From a checkpoint of a small audio embedding model: 6.79M parameters, held-out accuracy 100%.
Rows from block 7 of a small audio embedding model, named by matrix and row number. Rows with one number belong to one neuron. Each number is 500 + 40 x the weight over its row's rms, rounded and kept within 0 to 999. All counts start at 0. Numbers have three digits each. After the name is the row's rms in percent of the matrix's.
After each neuron's rows are labels from the 100 clips, of 14976, where the neuron reaches its largest size: "responds to" is what is common among them; "peak on" is the class under the peak. Only what is clearly more common there than usual is listed. The data: tunes sung on syllables by a formant synthesiser.
# u: gMLP up (value half) (model.blocks.7.mixer.u.weight, 640x320), inputs 0-159
# v: gMLP up (gate half) (model.blocks.7.mixer.v.weight, 640x320), inputs 0-159
# out: gMLP down (model.blocks.7.mixer.out.weight, 320x640, transposed), outputs 0-159

u.504 120:515429550552524429454523509559474396471559509558478469490544498515472542487539419549482534525521550579482500423537477460514511464504504462510495524509570463466545489451466512461471612515551518419437514465515553490543501467492431509499517452559494480512525436512535557445505419480615507554555505478540490524475503504494542475537436466542546475565382490521492492537443537481511475530496501427563509510583445441502456522494534518474442462498482539578490497424482512458530465457533526
v.504 122:546484486506524600509490522483474494507485476487583482543531452507447447419505501537496488482460500547497531514412483441515506477526471474557471537418539594438565490536490453439517479493477451543493461411531450495452497532493516456478492541555545553459481541584461479510533539502529483519486509476458501501535486538522442483499478476473508491521501504508480461529525426537533556503498507505453513463561489533586578516540478424594508487535494508530549450557524516460505575547455510
out.504 144:464554474542518582503552546500454472487549437407517495468470399442405537493546505469544504490457446520575490477471493482536564582528461487463517438509456523518466502430544480521467428490563468476466488563493526532445514538533515416527451486459477468556556495526421535534482514526500541503516469491434491527497561548559524506488513563507439478450526555474482466511478543565519498515548503524533503515493470514521508525586529518522483510563543437516505506505435424527491475504436508
responds to: the note D; first note: D; first note: C#
peak on: silence

u.464 108:511531541514542435470508489475450426509529497434511549513516401490472565564500526460506401471454502485460466398480456491495485346508480545540591553482505484532481483429501555517525539470462484507538508500545482509452518488497453509461574530495507518559574460539541518513513455525468546507449541532421518528526472469495503487436474432421465531502502457501460449533482489558508520512511498512539474484586476467519457479551462463537542451466502540446544495491430507514528472524518531
v.464 117:544535519543507502544517475491536480518470428556385468506520504519592533517516570546509593495524469550510470535496532579546528492421545481510527516506488575486404556553523495496522489470468581521631492517468556504501486545504482495459511497503483534503483539490536496540568446472527522439488490473494457472505483480450484573421471482517555503474490461526521515433463555452549482527518446499532514569474494493528520550490462536523498498476495537514460482487450425518479499503522451
out.464 125:511491472456515519473480484463506570471495463591536454502510523492493476472488507457468451531640531507515601512597474517518479493482411470430377491441506479513521518523528542499483470529529455499543512438506508526543498504445516455534449457453482512480512490500432551468506473523496519500561490531505517506459523503539537477509484526477508541555540462524470501460459470475483432542566557452533475588493578510515515487539484558514512509535521484537511482505545493404508517467505520
responds to: the note F#; first note: F#
peak on: silence

u.344 103:519518518538447523563530517528518548500482485484522538490504489486481473513506512516467499457493509485486504490499490502482611468499503545505520462486524557506507532504533544522440535502488449478438411468508511551561519523549537472496563526425480542523543472490481542514537465478497499477570463488422532534524474507520477645449530530449496500517551520535426507468465515422488504450493525562469512425532478522433548467525493478502526554568526518449524538443473440499464532484514508
v.344 121:491457471554487512560547517536542498443567507501555459558541521529443478537504459561482508443481566535516517497528570517487591471451559460549496500517484521461477506495539440485440472534476475508550492519489516526505496508569503498459570481528519514490472484547539554538517476501582509538496507511567485538470495477485483594500559495561547433513488529438456483533483529525494544496518561510505505450501560552434488521446445442540484492511484443549531548423457509549522520567506511
out.344 124:539513478614601516409479513479472513487502529533555461486529447501537524402524560495487497508439525539497476508482537515519463514485525478515549513507535541517533576465467526456485553454538516487509502497435534505503521523478482525509480544538525458532459606567474516471461516517430466528486557466583519553534432453529537514515452501514414529559472572537493477504538447507500570448520505540466536488521538492548536534591535443504501508525461472518522442413528469532490512486524471
responds to: first note: D; first note: A
peak on: silence

u.512 110:455441504558479510542492490404486468553525511529471497483460518509484555505440534511500516468512483565478516486479521495482541433501527501497488532505588445470556527450506465549445549422494555539532577560497549527509477475539480514526505502455477425504529464533526479531495482530544480425474529527521528550469485519489523557494445393605527498531492456519388497545426561503446468521473502531573483474479498532451488534526511439516414466496485481589508491490504538421512508540600471
v.512 116:522481480480488478448483552589477499612531473471461488481469508539496493486505509457411505465498467427521503509492507457549483567510495487440469486545479510560508552473466434398530458455503496507519523490531559501573496452508486597503606486468536518480465566377466524514492463522518486495543581538550447466582537573532529467510500524516422534541512484473468515481565550474537399470450549535459508422473525501452498498519520532498562408566515479474483543519506536529556460415511505
out.512 139:526499511468472519496423514483489437462500496526493505472531492490454501521552509435445458533569473519460547554563455473465525463413488502566534487504541503594430540455491465499513529464510524509523520548507505385496492485465521532481559473501525491505491471521518529520472492486484513409487470533496484576490512478503446496467551524423560444504493586548482509486536422439533441500483513493468523477479569522543568411536473435488547527431514479452435509495609515480430615476483515
responds to: the note G#; first note: G#
peak on: silence

u.573 092:500458517488472469531524436416536544493510442498468535570564597488500568529547518534454559587510513478472498534458542494479447526472509487440493494511568506550490546503473503526455530497471520512496484501483500483507512534516448503496469488514516454604560573527595508417485539486509480583494509520509504476546546519464524486517567450550545444486423465489504490545402510535519459519481506485501511554540498526492486478455500523495444510508446555488515497544526530519523440456547470
v.573 101:506533471501498480494514509507454507515509495470503496489371477437458509495512533454512475554483487511412538492444476530524475496490478489434521465454558524511510477524489543512503543543492513460387498524563482521484492536525513513580518465491388511532523511464475509502503448506548469449533540511483522486486451453521536451472503455504534608568447542480512511505510483476486525481442483529556472476504536502514488571493476523484527516500488481472411524533544494451532420476529585
out.573 093:428477509482439553551490573560493496562515592524542544514508479458509450565576517483571518437529478504487478511507501563501525475525523528458512501497399523463498490530450479447541514481550425457485504528530475479493504479490427432482501548560491431437554529465516531597512559554533519475537511516495506475524473440508463527494470568481486519472519553510571501483496537417512580447546482555488473473485547467557508489459540496484498523490488492528416505450402456537494580484554484
responds to: first note: G
peak on: silence

u.239 081:502509476444490447513509480551428427506470523517440530492446552387481521445490473411470503552454587476466465529515552538546474456447483498512449590483483529484534528492550524463503505482500451512522540560469519533510583495509476432539530399440452485479596520477475493530471547420582464510471489559517516500433505505506525554514514512470497522464491518543454488464541473435465467431524453513543440420493482503478423529534483572587441487484513573477528507476449517480492531533526496
v.239 101:514522480524467512515484485533436569533577552544470481488528495459498499502508487565536506378447476404453489540512478569463514382442472508476530541462416515493455497434418500503516528517446540482514552519463478438459542547483527494469502523506523582527495533562491453534493463470523452466490535456506510555493519531485527403389467530476465510499539549496496527474501546507518503482467464547553464556438532518518539553502542519471512601517503482492468426527466471438483469513564524
out.239 092:480461546440512504528490459486505435570451459488567502519533532587583434498467568478463493506525471488545511513453472427430480512514503523470540514485517455516497427523547503543451488461463580499415510524514439581557487473578478510419510535550540476529483537526473497467510512547539484443511527489510459496508469519479524423466510448466477457452488419453465435471424481496499462513477571557525503502526519528520553485569520536390549453463476475543516543510530468490470442441520508
responds to: the note B; first note: B
peak on: silence

u.301 113:468548526408413414522541518543454436440489436448454478530531463452466526493495435488541550517492490455504510505473502449456488521518500491505541511539454486473459367490517526428496514474518576496568483526463538461479533561576466442511484534488458535455498501500490432426480435486531481510424450510509469448442519464506488564501603518488501472431463501452472539467477499533474506431490487485517466532461524518482495481569491494487494409454469492546511438515527556517502502517536481
v.301 117:488450548528480512522462498499498486430520468485505408524521510451457495574563577539510476458507503511492472490508513530554516537515464487557602536518529444551462509546548563513494549503441483460462547457427476500512512545514458437540483464546538525549402455419522508396460423533498493530559526511502478512464530494485540467491455553489509462529405497456495466506526510546531524502454525441483523566492542494567501433498504471490513513540502427445520469480474528534523520521451503
out.301 136:493501498611529534483485500478482528539559474499513471493423489461476489473474516460531520481529512496516488442540511515511540478459456574470439531531534487459484532543516439559514505551511510580515600484603501404577505499468553419471419452494434486505567484475549523440488535585472508499561507526497534507483498481524472544500464497524470527488472481435503473491545484492543470484475534463551499480505529483535505488509466524493515506522479554527506516522402495440473579374538512
responds to: mains hum
peak on: silence

u.183 087:446492473533480484489459479532482506515540479520444495485531443520491501495438489456516449516572531447542559479528451468402545533499512546520484520520509558544405553521499520523454501414464494457503541486573431475444459489524561500539475533566482519486549545521517487448433528510464487515513506429502396461450533590505458503528472549574455542503505475491597446578485577583512421468492530538468455464455502528509484421470446468440570505559514430443601484556482471509524534531472479
v.183 092:563470525534523546472498543537489562484517415545445519579465498511522543510551552518540411511491548488629541503493464514495504526587507498504515506617474489486492491477360482491533442507502396480506555540537489499489438573437495492519469569441443529527484475521445504602504508425585486420575445490513471577499602585501512500474451448487471469528524491442486537530589518500571504456514535562509515540466573530496527576457501474550512569495499492512533484450497485462491499463537560
out.183 078:534432470491523544454450470496549484546422601481509435579472497506465550538467541424475523537478464493522447468541577546564530507488478510513552440480495515494542523520474451485546486506540455549460452529514532490509516501522532450369550451502529456526586417450459473521452544455492511491482549501504538538446476508467517515467477553428539477549463549461462555458489450514454436491501485423532568499524508456538482479487449566504452490453526498566463492539491518505485476457542532
responds to: the note G#; the note B; first note: B; first note: G#
peak on: silence

u.52 097:455535532586557493509503482431555414466525539493486516500528541517480454547512489497487562434563536481510489533567490456577483439510460516532579502443464509510514500503540470551491495436467510594532560413503456487515498497557564477481551451484525517539486507462581505481481494520580466476500454445503470510534535446540555549519515485579505469418530402477479483508506509482508433569489527489470455532554471548544497463455549501479527469486472450529480464527461485454508479529415529
v.52 112:455547543549467499472531519475537445471447479544536467515418460538549545445495595473489523401534424532481506429445481485517488505469579436496551471441421557474497480490438461486543508459582502506488490554540479524441538575415513525484423478458528470500494470534536531430469472486545482553418501457382522454542510540510530521469496497516486509529562453457481467539457593481577523496448477524512584517520507501516461525433522561504491522505549490546466509520549455488483470553502418
out.52 112:502422466551434488544494517548505540514517526481508511565444511471587533587446493579556488439514472468501452450455485542537495541537465489439479451537435475515471527529496544403539487515488537510493429478566498474499446497466435417532457463510473555453566522561518537468462514486453478547507562520481565461475485534477483521540445491414556469533418578511558476483485521511439579536494500482423491520444518417506533460454527539479482435544498440474529544492472528505496509497551512
responds to: the note D#; first note: D#
peak on: silence

u.27 098:514432543480581483579522483511490434542543551522513500536476510429467532496492521488506497513515470611528478427478424511457549507567555504516541518517584488472488462458437495476505492492451456476470550477540502581482553415506462431538491523601468556483544538506418490456461478513555516467497594476426575507519473514474497543497560511492516541452486489567458505505532451498493513523491543477487496449543443478480515452554505424548490476517470518503495486481472514452530522549484558
v.27 112:429494453508492495439486526436506482508464493514430520475457498518476528595537524526504489460493585513483461602571557497517487550456451564530466490486525468476504491472512495450486560427572519489542474576483473482507558417431459542519509423447530471535537560508468512500517537518595526479523435497518473475474522509477468553499473484475511562484548513515471498503579523488509582527487548489544448519488549455490514521526503538515513510502529480464539555416545497568453485505530497
out.27 133:555550455453542482447437481506536451487491512555458441504581467525499438520545500447467564499488478536501514531537507525483470488494496558451466493463511477461546479553497472502473550474542482524404523507415537453562519522501541429536463580506500482536472517503524487544545509488367500533481450515510548476515452486488508558508504637528447455592442471522499480527476498453536413465554513513488522449569545426543437503461523528520479519491499511548531416499551520466541467549491474
responds to: the note A#; first note: A#; child-like voice
peak on: silence

u.90 103:523484439483533475472536518485500424471487494547536534498510451521524467460475562518485572516561432453529517517516473529479491455513515462466457522495513532535597547528483523526568429503522489549510480422481511545472490518517520535470499493570505534469532525531450537441521507553568528542490532546507557447517491570541513457475492489454476454441522534512530456492479486486446518450513483455547518511457526500440528484578555498528498516505491520419490476487472517510446483526503456
v.90 117:582520456508566503498538426499582507494546441578528465498502495446513472467538449468488519489435461485536476512487546508484438460520350488461484514511481487548509429531462451482495495498486442562514535500553555495479536550437449532483519492471395507537476515495529589526495462459440457458514504530540509465519487517471520555554492526453493503478456523496500496492552416494474571489537512526504480403493464509536532512526535496487501442534506468530494527518477511511405508416458552
out.90 111:512554523507595491462541507487523448464566497483464523430505543575439564483486463498514461503466477544462486526413473420508507547502485530514547518493488446408507502400482551485563482491574560417438492530447601495465548489524487424533517475458530529534510475498473545491526523580485509506415513460546496592450560514439490524513527548483540543492489395484523482482558542527454448597453488493486446524497481436494515470500502469477410422541472430531478520512502505471504474496416483
responds to: first note: A; first note: G#
peak on: silence

u.78 105:479498507497548394490566471566483516454514481479524483531515453548511525442459505463540454538534477529514622463506487526477539546532463518508485508523507497502453511479507591475491516574514501467483447480483555494513484473516502417496453477455592470554625531477480500425462509507494577505501571559535499494480474508501534479445452504544519467497485530558483462541517448488505516487492544530457498502502474480547511524439526446474409453475474501488538524521494454586507470460471438
v.78 116:502566533513515446490485505513461500451530537527545472436570506482492496534444488460531455512439519436474513520485529491464489526561561452479503508431494492453479524516492419504466478498467515468546538532503461528487488489555522525535539501494495510472504494508407485491547577498495494555542514460459432478418507493532576558529423577540523458538434492510487533514450453462538488535503576567549460571481569468461415455486505527517523604469502446523471494466481517481473509471537571
out.78 155:475445561569441435550421511515571479547505494551534489529506602484519490517521508434450495474543543463553481495537478457467555508402502531477496503483523504503482569511517534513449493452458480404584502490534469476550465441495523539483511539530516468525457558490481518501502544525461483395516533572508517471461483500520435505484574441557490542513513552548462571508470509481478497499458504463482441458529493544488489492489488574502487520561506497517457461505524547488499488420482436
responds to: the note B; first note: B
peak on: silence

u.438 113:544505503545560511534598486528516569537583449489447467530513498513477530485492481517538517511549438491458475511519480487477461569541483495488511551512422491537509508535422484565417536461496449535515485480450496437444491497509508384450466465551436512504494510525492489483487462439522544496529513600444494436471458549459464476497427473539528502502481560491463565505499475510508526507461548492465478549490525550510502494471489447500520453494440504490518498491557546502431514387484443
v.438 127:497478588509470484465527436469508466474495470497519489501489486462539492538493540467548462428489520512529453512485507469526473595412575480507524538499515496540492509482502596453524452500458533486452501537437506496476502411555495439487501541524502458530532538583491496542531554471508497482477527597505472568536553618488542513472481497446452514499516541429557477577481442512592524505550516432514595535512518458510492446538551478503515530495513453517509525497419486498508498424578499
out.438 132:549431538543498469473440531522497574483473492543482518535480419527469476534444552525493509476487484458538533489466551554505498388500498476483511504564448484527530473449516447432560499532482512536537462453487520562469540592468464537490547452531486472497518510446537458513495462535502538453527409518491472549441489492485504432531524531471543453495489567619541503465526582471501590478523510501535591474526521433453508450429444485476441463468475536501543536490474564503499482516529492
responds to: the note E; first note: E; the note B
peak on: silence

u.509 107:532524446566486517515467478435596442494514501460570477589531539482573515544467587482506471543453515415491429481460539473518536473478510488468483538563454537536512555462522489461483535452550420484459475494520524543535481467503469488494495506537562488497593529466471484482545516505461557484469501480516502483481440430479510425552495499475486540425545553540474488361554491524472488468447528499480455513489492514587458476491529526484482430488554483571493481522490548535461574473499429
v.509 107:546531560536492521490497468514505445541451554499490526507510515551503509540523564469550520508455517505522480482501453481492442537479466531533504447489513491422554484546462434400383481488488588478534565492539470522539535481474473481580472474527543515485469474473507543545427467495570536524609501543478504444467535437478472472513435568497485538480447474413480496543476575529446435546474488459497455518531479498449510491501477512503469481509521500512496466486528525560433489539470449
out.509 151:431508566545427540535508575538538471472465495496445534483512517463442482485561489532558498497503498477496473416521525449459463464519534507563559526526542539504482514518406490495485544443530563580521538568440467447485554460519532528489516549559529448449512485505515451515516542459461552415467500528556550592518517553494485529531506552514482484473483475520491447534540377489556544575500454478506465466502495535565511501526515515538454524487520520458423414479497517486553537503464559
responds to: the note A; first note: A
peak on: silence

u.454 082:433530350502463429490524454471499449494447499530459493509506459512502465510480413543487500572555535488461516513494511488524503518436393549500492464477461488486448530475453588410549492488489568566496417490455521482421472506489491530451536532555532464452534530444508531530538571476524562485472526524460431516522516607456464548495560468478520496512460465454535542520458535501549466457445443460506505521504505482470502572515508441497522480478522489481554493441503552478471532473438510
v.454 082:491522544480506442551470502467498464510486497501499438444500461461490578468548461541549497515495462507503500464544459470417511499439449515443442543547427507479525522516560579504509531474485464572459507437513519514507374539544496445536534507563488498580490465492514572549554476466499505497483510456485479518502469548454567548499541531515582543500550428558481455497409420472510458508485470493466479560567467457510502459496513470527443460503515462419524460479537489493445498503544498
out.454 091:520472566564451510569463485528497481473520464404534456505513510486479548520460536537444498448516541547461485470538511492486500437428474516501480528520540469466463522413480495549498528507505476409550532502477497527564434440453437538507474544410534500521463464505537568537490562571484535544541500484563472511582534468479506502485483505472562519439546477467522500507500456440523586485522517439449503457556455457481466496503469466487475439531622544497501498486474413458499531500486464
responds to: first note: C#
peak on: silence

u.613 098:533476546506471511476515498481481507496523429600560531543545450493511503532435478428434560532489500537449520529469438511493449482508514522573490499446478536508494503507505483494478485496452568498527577548457522528496473478594460464441567500476555483524507486452440524508487484555446495483540420490543493496481479486501464550500491474488496433511534461534556517527528467522494520479428533498421514515480481433498499422556462498450530489447529506473476503504426548492499510521490476
v.613 105:489499507496436533519478452484467503482526503482517520516501471609497518466524512526535449407466496531474444493507580448449474469481503501498520542517447510560485516496599524477577475476480553415457457497484464506483480556535515535493477532450508562512481525530499459532480509419530548487550469512535486525559544557479492485441515453485543492486593510422461460466483564471463548558526453541513524510438445463525539613550454476476463557407447514526544449478613496490529453571478530
out.613 098:484485458450532505486472478446523525563502577447456459509472458472457496569520496506630489501509436473491431430486477517551407497518428498535490485519509557547514483540562446439450578509544510459476443467482383507480507473443519493479417522494517486426555466568532453494497443537509497562520502508509496472501527411573590528457498559557558417541505558527439415533478507511453527508530410561500522409536499428543543502482577516474531488445500519530499532493489491532465460491489526
responds to: the note A; first note: A; child-like voice; first note: A#
peak on: silence

u.7 110:481489450447592497476481464460565478526466437482487505449502493552424526426506591458549460601473463464510440518469490524536475497528436432422511508473513575533581473507526471465508489496431515561452483428540472557553490479524452450481474516499535518529490575503496507415528576546492571491511419528419523531477428523465497502483500496552473510487516426483573513522474428516492491452511540483426505525504530524492480554465448500528480439514514444503497502555498514525457509500530500
v.7 109:547500579507514526458488489489509529475579407551491510521434504533442520506546467459566516505487546493468549443496509514521486543558439516433490521552529474472477549442520478525447506496551482490465547575517487560534438476507459508534434460533441428485446495470560599518516537517456515493520519500537514466542555493481515516525478533504554522481537483504500411498487480500542411489503424557516440508420424458549474541525530504478472494489523515496490511494452470499547586470426521
out.7 125:503551420493479433544530468501578465445488566447491486500486455489500504546510538511506480508551523565409494478549539485566418504447495551492469554485479472530474536533573530489523413563498445503501539547571528502483480440410536439498473506508490471468490499466493532504395507471574530487509548510491443485521562528583461490579514485494418547513493504493462440376508518440484489501464496513507542500479512453409455470467452484490511482563510484555475567487482466466520537445477587
responds to: first note: B
peak on: silence

u.402 101:482501420522517489469479459527474507522524463468455582467463469532482528497498545530531568506558521553476449476438549505546431449503489479506518505584468526531408565475553495482447492435533463527507537626505521473475568415544418507523457444556512515544534478530515533458497493481505566545518545478541467424433519518451523519454552466564526474543439537515451431481524503473518554562474520575540472509534480562553552529534444510506504461601496543542494506461451500516471537474440470
v.402 104:435514559436544496416515508445548541458478575515433542542415463483461590519462568411483486453488452377477563489502534467525513437499427487531457474432551416472482431535526532490543465464554425394569472512571536435521536547451531468505521545410508482510504501451478427509477587465464518478522484516510504501582520492555472547511452500502452515533540477501520522494466536517547528482520473478468476507438467461443437484570498483547512474573525498499463476447427484516545499516501442
out.402 121:524491488534467496462524519585536521442522550495478503560592448531513543522504485547538539493542440471368452489494494550559469530512473513447519489519402549481484486444503434474513573552524499475504498451478462526477485528504454441422485483478541482475547398460548427499497490522551525512481497511453516520452493550494511457610446495483551485455526567528547489480477448457444542439569529555476514463470520497508571432386480445368481474473510540525460545577456531502451500509523565
responds to: the note E; first note: E; the note B
peak on: silence

u.17 100:454526541484540566568476466472496457588501498500487496508514496506515598502469530452503478424449439414471508524514460449507458488432464529429481511492566526527450563464453532473495478496494477451576457466508534506564480539486461487477477551554487562506511523494488426456530479467527479408509541513458558504478552521502494486519558493526487569479412517534518544459490441510476544422445533491518535476557598462519507409499426564556500479511468476493490463501486499495467436479546557
v.17 114:483505515509559547538462462436553522487520519483483529567560519556565531573530547504510534557536529470563483545438529511482560498478594510473517467483535481512494520501465533598513594481492493455539454552482411436474509513497470505512533515546541501508477506504496455512519457565543506448522520513527511488516536533507483472468497396495547570519448539533454461562513547515493479452468480488446533540505571498415520537596491540540459474580522426550528498484541529520434498417496421
out.17 110:510425484483489498425558459519586488534506502566558501487455467483465419530542465519452468585533568566532518484493495516457512405496518527511500527497461494534546433515500493503559448508534466445512511574534481475454511474465488487542543436525569518511479505456525555450507487471487443535503452525479464530531459487494561542451554558489417442425513451484508473396541531513477402532533514557566550481549489440502528522511504507549447457539444507515542465444516506481468483517446553
responds to: first note: B; first note: G
peak on: silence

u.123 110:523422531495497530440440409470536401533494484482469415505512477607454547517481474456523562484509535524473518449516504517497517466511515471508489501524561487461538504498474579447425512453535526438495499537497519510542495421556423462585536517487483474527588507450474554547488537597462567493468521537569514476542469505486521453512446494507506487479479510484449499447521415441550515489479487488468484478632448522552536507443520529521514470555495524529563430505497511489493466449517435
v.123 112:498595496565480504550443535501468537586596566493500545553567455529516537544470413563551445527487480439545478529529503469495497545515554538542590510499482472574509469553459443581500502509523441511490491450520514493509494504480524541516416529500501520423457571472469464486463546458499464450476517467490521455551516476487478461528463465437489510525458467484568527531525461506511520462533533562554525550509584521496479454587537532478520495495507532555589487508438516543530481529472502
out.123 148:458501488479452381535513498539579543567563484548549437575449540483530495526439482415556477547535515485460495524523500490461483453441438506414441463464515536494477491483425563546497528503457454396503498495499498504530473487543537393430519521502500486524462479469509510552566564375477517538515560558436511514488499519481514547501582462525502461460485538518491543475530508457517424425477483524495477476511529563536431483423491471474479473620513509570475529519526489532465479494505548
responds to: the note B; first note: B; child-like voice
peak on: silence

u.100 111:491498556459562491494508510621473528528456482527479462492468522498554516438550489536539513481535468546508426512545594538493494489551491514512525505571539471499532514481501556502533493521570522423480501575543473492513498452506467492471546507536492527506542455486484598435466546495479530465483518429482512589504505536500566548489479427555520534468513530430484488487550506438488489500475518575477408450568549449583479466482477462493454492514537493536451520577470481481463504532443428
v.100 108:514467405484508493433521512485478538528455536510437491531552461616526447502518478551465509507545488530514510519493498513507466531541494501438441479535509550530429433546506493497480553432501495464491468504496414531545567523528500503569453502543529526492433581556496501499512500530561504474507420491501463445506538485468521561462454454535497467509473441534520541474547588523469487457504535542383539482527512539506436514417474498490545496542511485484459491528525511546411525454481486
out.100 155:506487499457502467546466480478509514485544467451453517530523445474453604477461538479403428572540529485466531451481441440417509436497412525544606428396581534467506476499488480499496508532491521527507471508482604470491509457459486543553479540489512493558487433516591561420493462477528467467526553483499535495524486524491505495467530523491528617572539442469476453465493459500509518537483497431537533517570482510470530496575465512480481450438478508515541453437538485470539425491518463
responds to: the note G; first note: G
peak on: silence

u.289 104:471456456503474507443536551437518481478595538522472460418519432488508473537427503438487448483395483441519536452485471430532565547482568452538550558427524516491455502538468566496449494488523585493484471514574522487531478426533437466546482509538450524447488481476580523498505508497533480508591531480409539516518509536570432501504494594467478538538554485463454541496541453505516486483461447505464478499465536509517455493446504547546531477461595520544455528567555507489492623488480519
v.289 104:461455456487453433531513485499537531486578555431445527490543516460555446513507481432503507505542519503456504500455472512512511496471477488496452541557499450513449477475500582443518492545411527505518490421528486466470523499542513475505480499503540533479486527530593493502522498450447434377458465543499495488450510505515429511485541450516414551543498480505455547537494490509493486454504451522495607479483482567591467567560527491472527538530559445478495508486557546504491457529553483
out.289 114:544530512516486533550518544531476495565587477499555452563499526488556530482562491532490507578466524530492495564431469550487505488577485501519504473507487430560495540440477476509491503497480446519503440546516497544424392431510516486525458399483539480508489494533470528539554565532518478400471514486490522514480453524438568512508510518591501447468417455467552452500515435564501543523475462413534436444489510564425452479518486479414478530491501420514504438444443505481507365521453545
responds to: the note G; first note: G
peak on: silence

u.43 085:500584505523469506522494511468532469458530491546450503510492519455406507557454573506452551515520401544535514428503508492488452519526484456455543534488457473508440596462509544574492522474471521480473513463469498518533521505506533513547490486530524519521519504552506485502529492491532470505450565467510481465434471500457494608444497494534467565517494431455457443556526478483494545509475529529441527557509528489516560549542484492519563482551532491425495506491508450513465447499528481
v.43 093:467506413490519525494521552467494483542563502521461616552478481551528548405516492472471545565503615508572483482483493499465470460577466449503469556567442504521452491500616475540555604473520524446563503472486497537537493485511483489505492552481540491518476481542591497609491477522507496541413463526497518481521515493517489477553537535470503480446508538459511546476429507549491445568516486498524515449467515464484481477502534590557486524583494527571524581561523456490481514512491511
out.43 074:476536473503526530422525493466505561604518524447507483505469477510511496419558481452453520425518508559460554545473505543537512425433506505500515428519514565509511541489496503458592583453624482445505485541534532517507468521472547471501456426489596515436531528485508526519471497467502495470518507504514423534481498514562514464467497493450532488466539515554547462491501528440495439469481511476526526459521521495519517472479491509489475532460558470491456496466512526432451584473459511
responds to: first note: A#; first note: A
peak on: silence

u.356 108:528453480532537484470538503497520490539507544482481432546471447531496530472419513500577461446504493470448566508479511558490506531479502526534509500629471478486520418459478536558447540490456558523526479434460563435558459483556529488525491423486470482444552492472486486475455512478598540476506462529576494505540490492500548484505423518541529558501511521514411561521465497491568517565532485587547495452558456533548605508510459432564486540503526520517537522457492464495538452520502419
v.356 111:422518509555501552616517496525496534499507568425469546548512511533500510521480512492539544449476514462513456412493453468524551525503513507480453508433471562543473569510494474447473482474523469458514502506441486415485558526587455499544480519534481499560467592558487461590509460547551467479450515481526543498472497532501457577501488474573548479498480539526531457468490470501456477527492533506488471517461457534524478500472483443511509532524611457448440451541517463469505567521460513
out.356 165:491534475471490537521526499447461455545422458507554545512422476536473522444476494530456528445522442440532552525496511486509510423510524458549491526533491484549464526475513510495522489504507492453506540504515483552453504477501450461510471522519530493456541420537524522528559449563500515534529547455505520483535573412508548449525505451595475531473543449501469526519533520553516437526521437502516435586495539502476486541562517541526552447429534510482523477555507493456494518594450524
responds to: the note F#; first note: F#
peak on: silence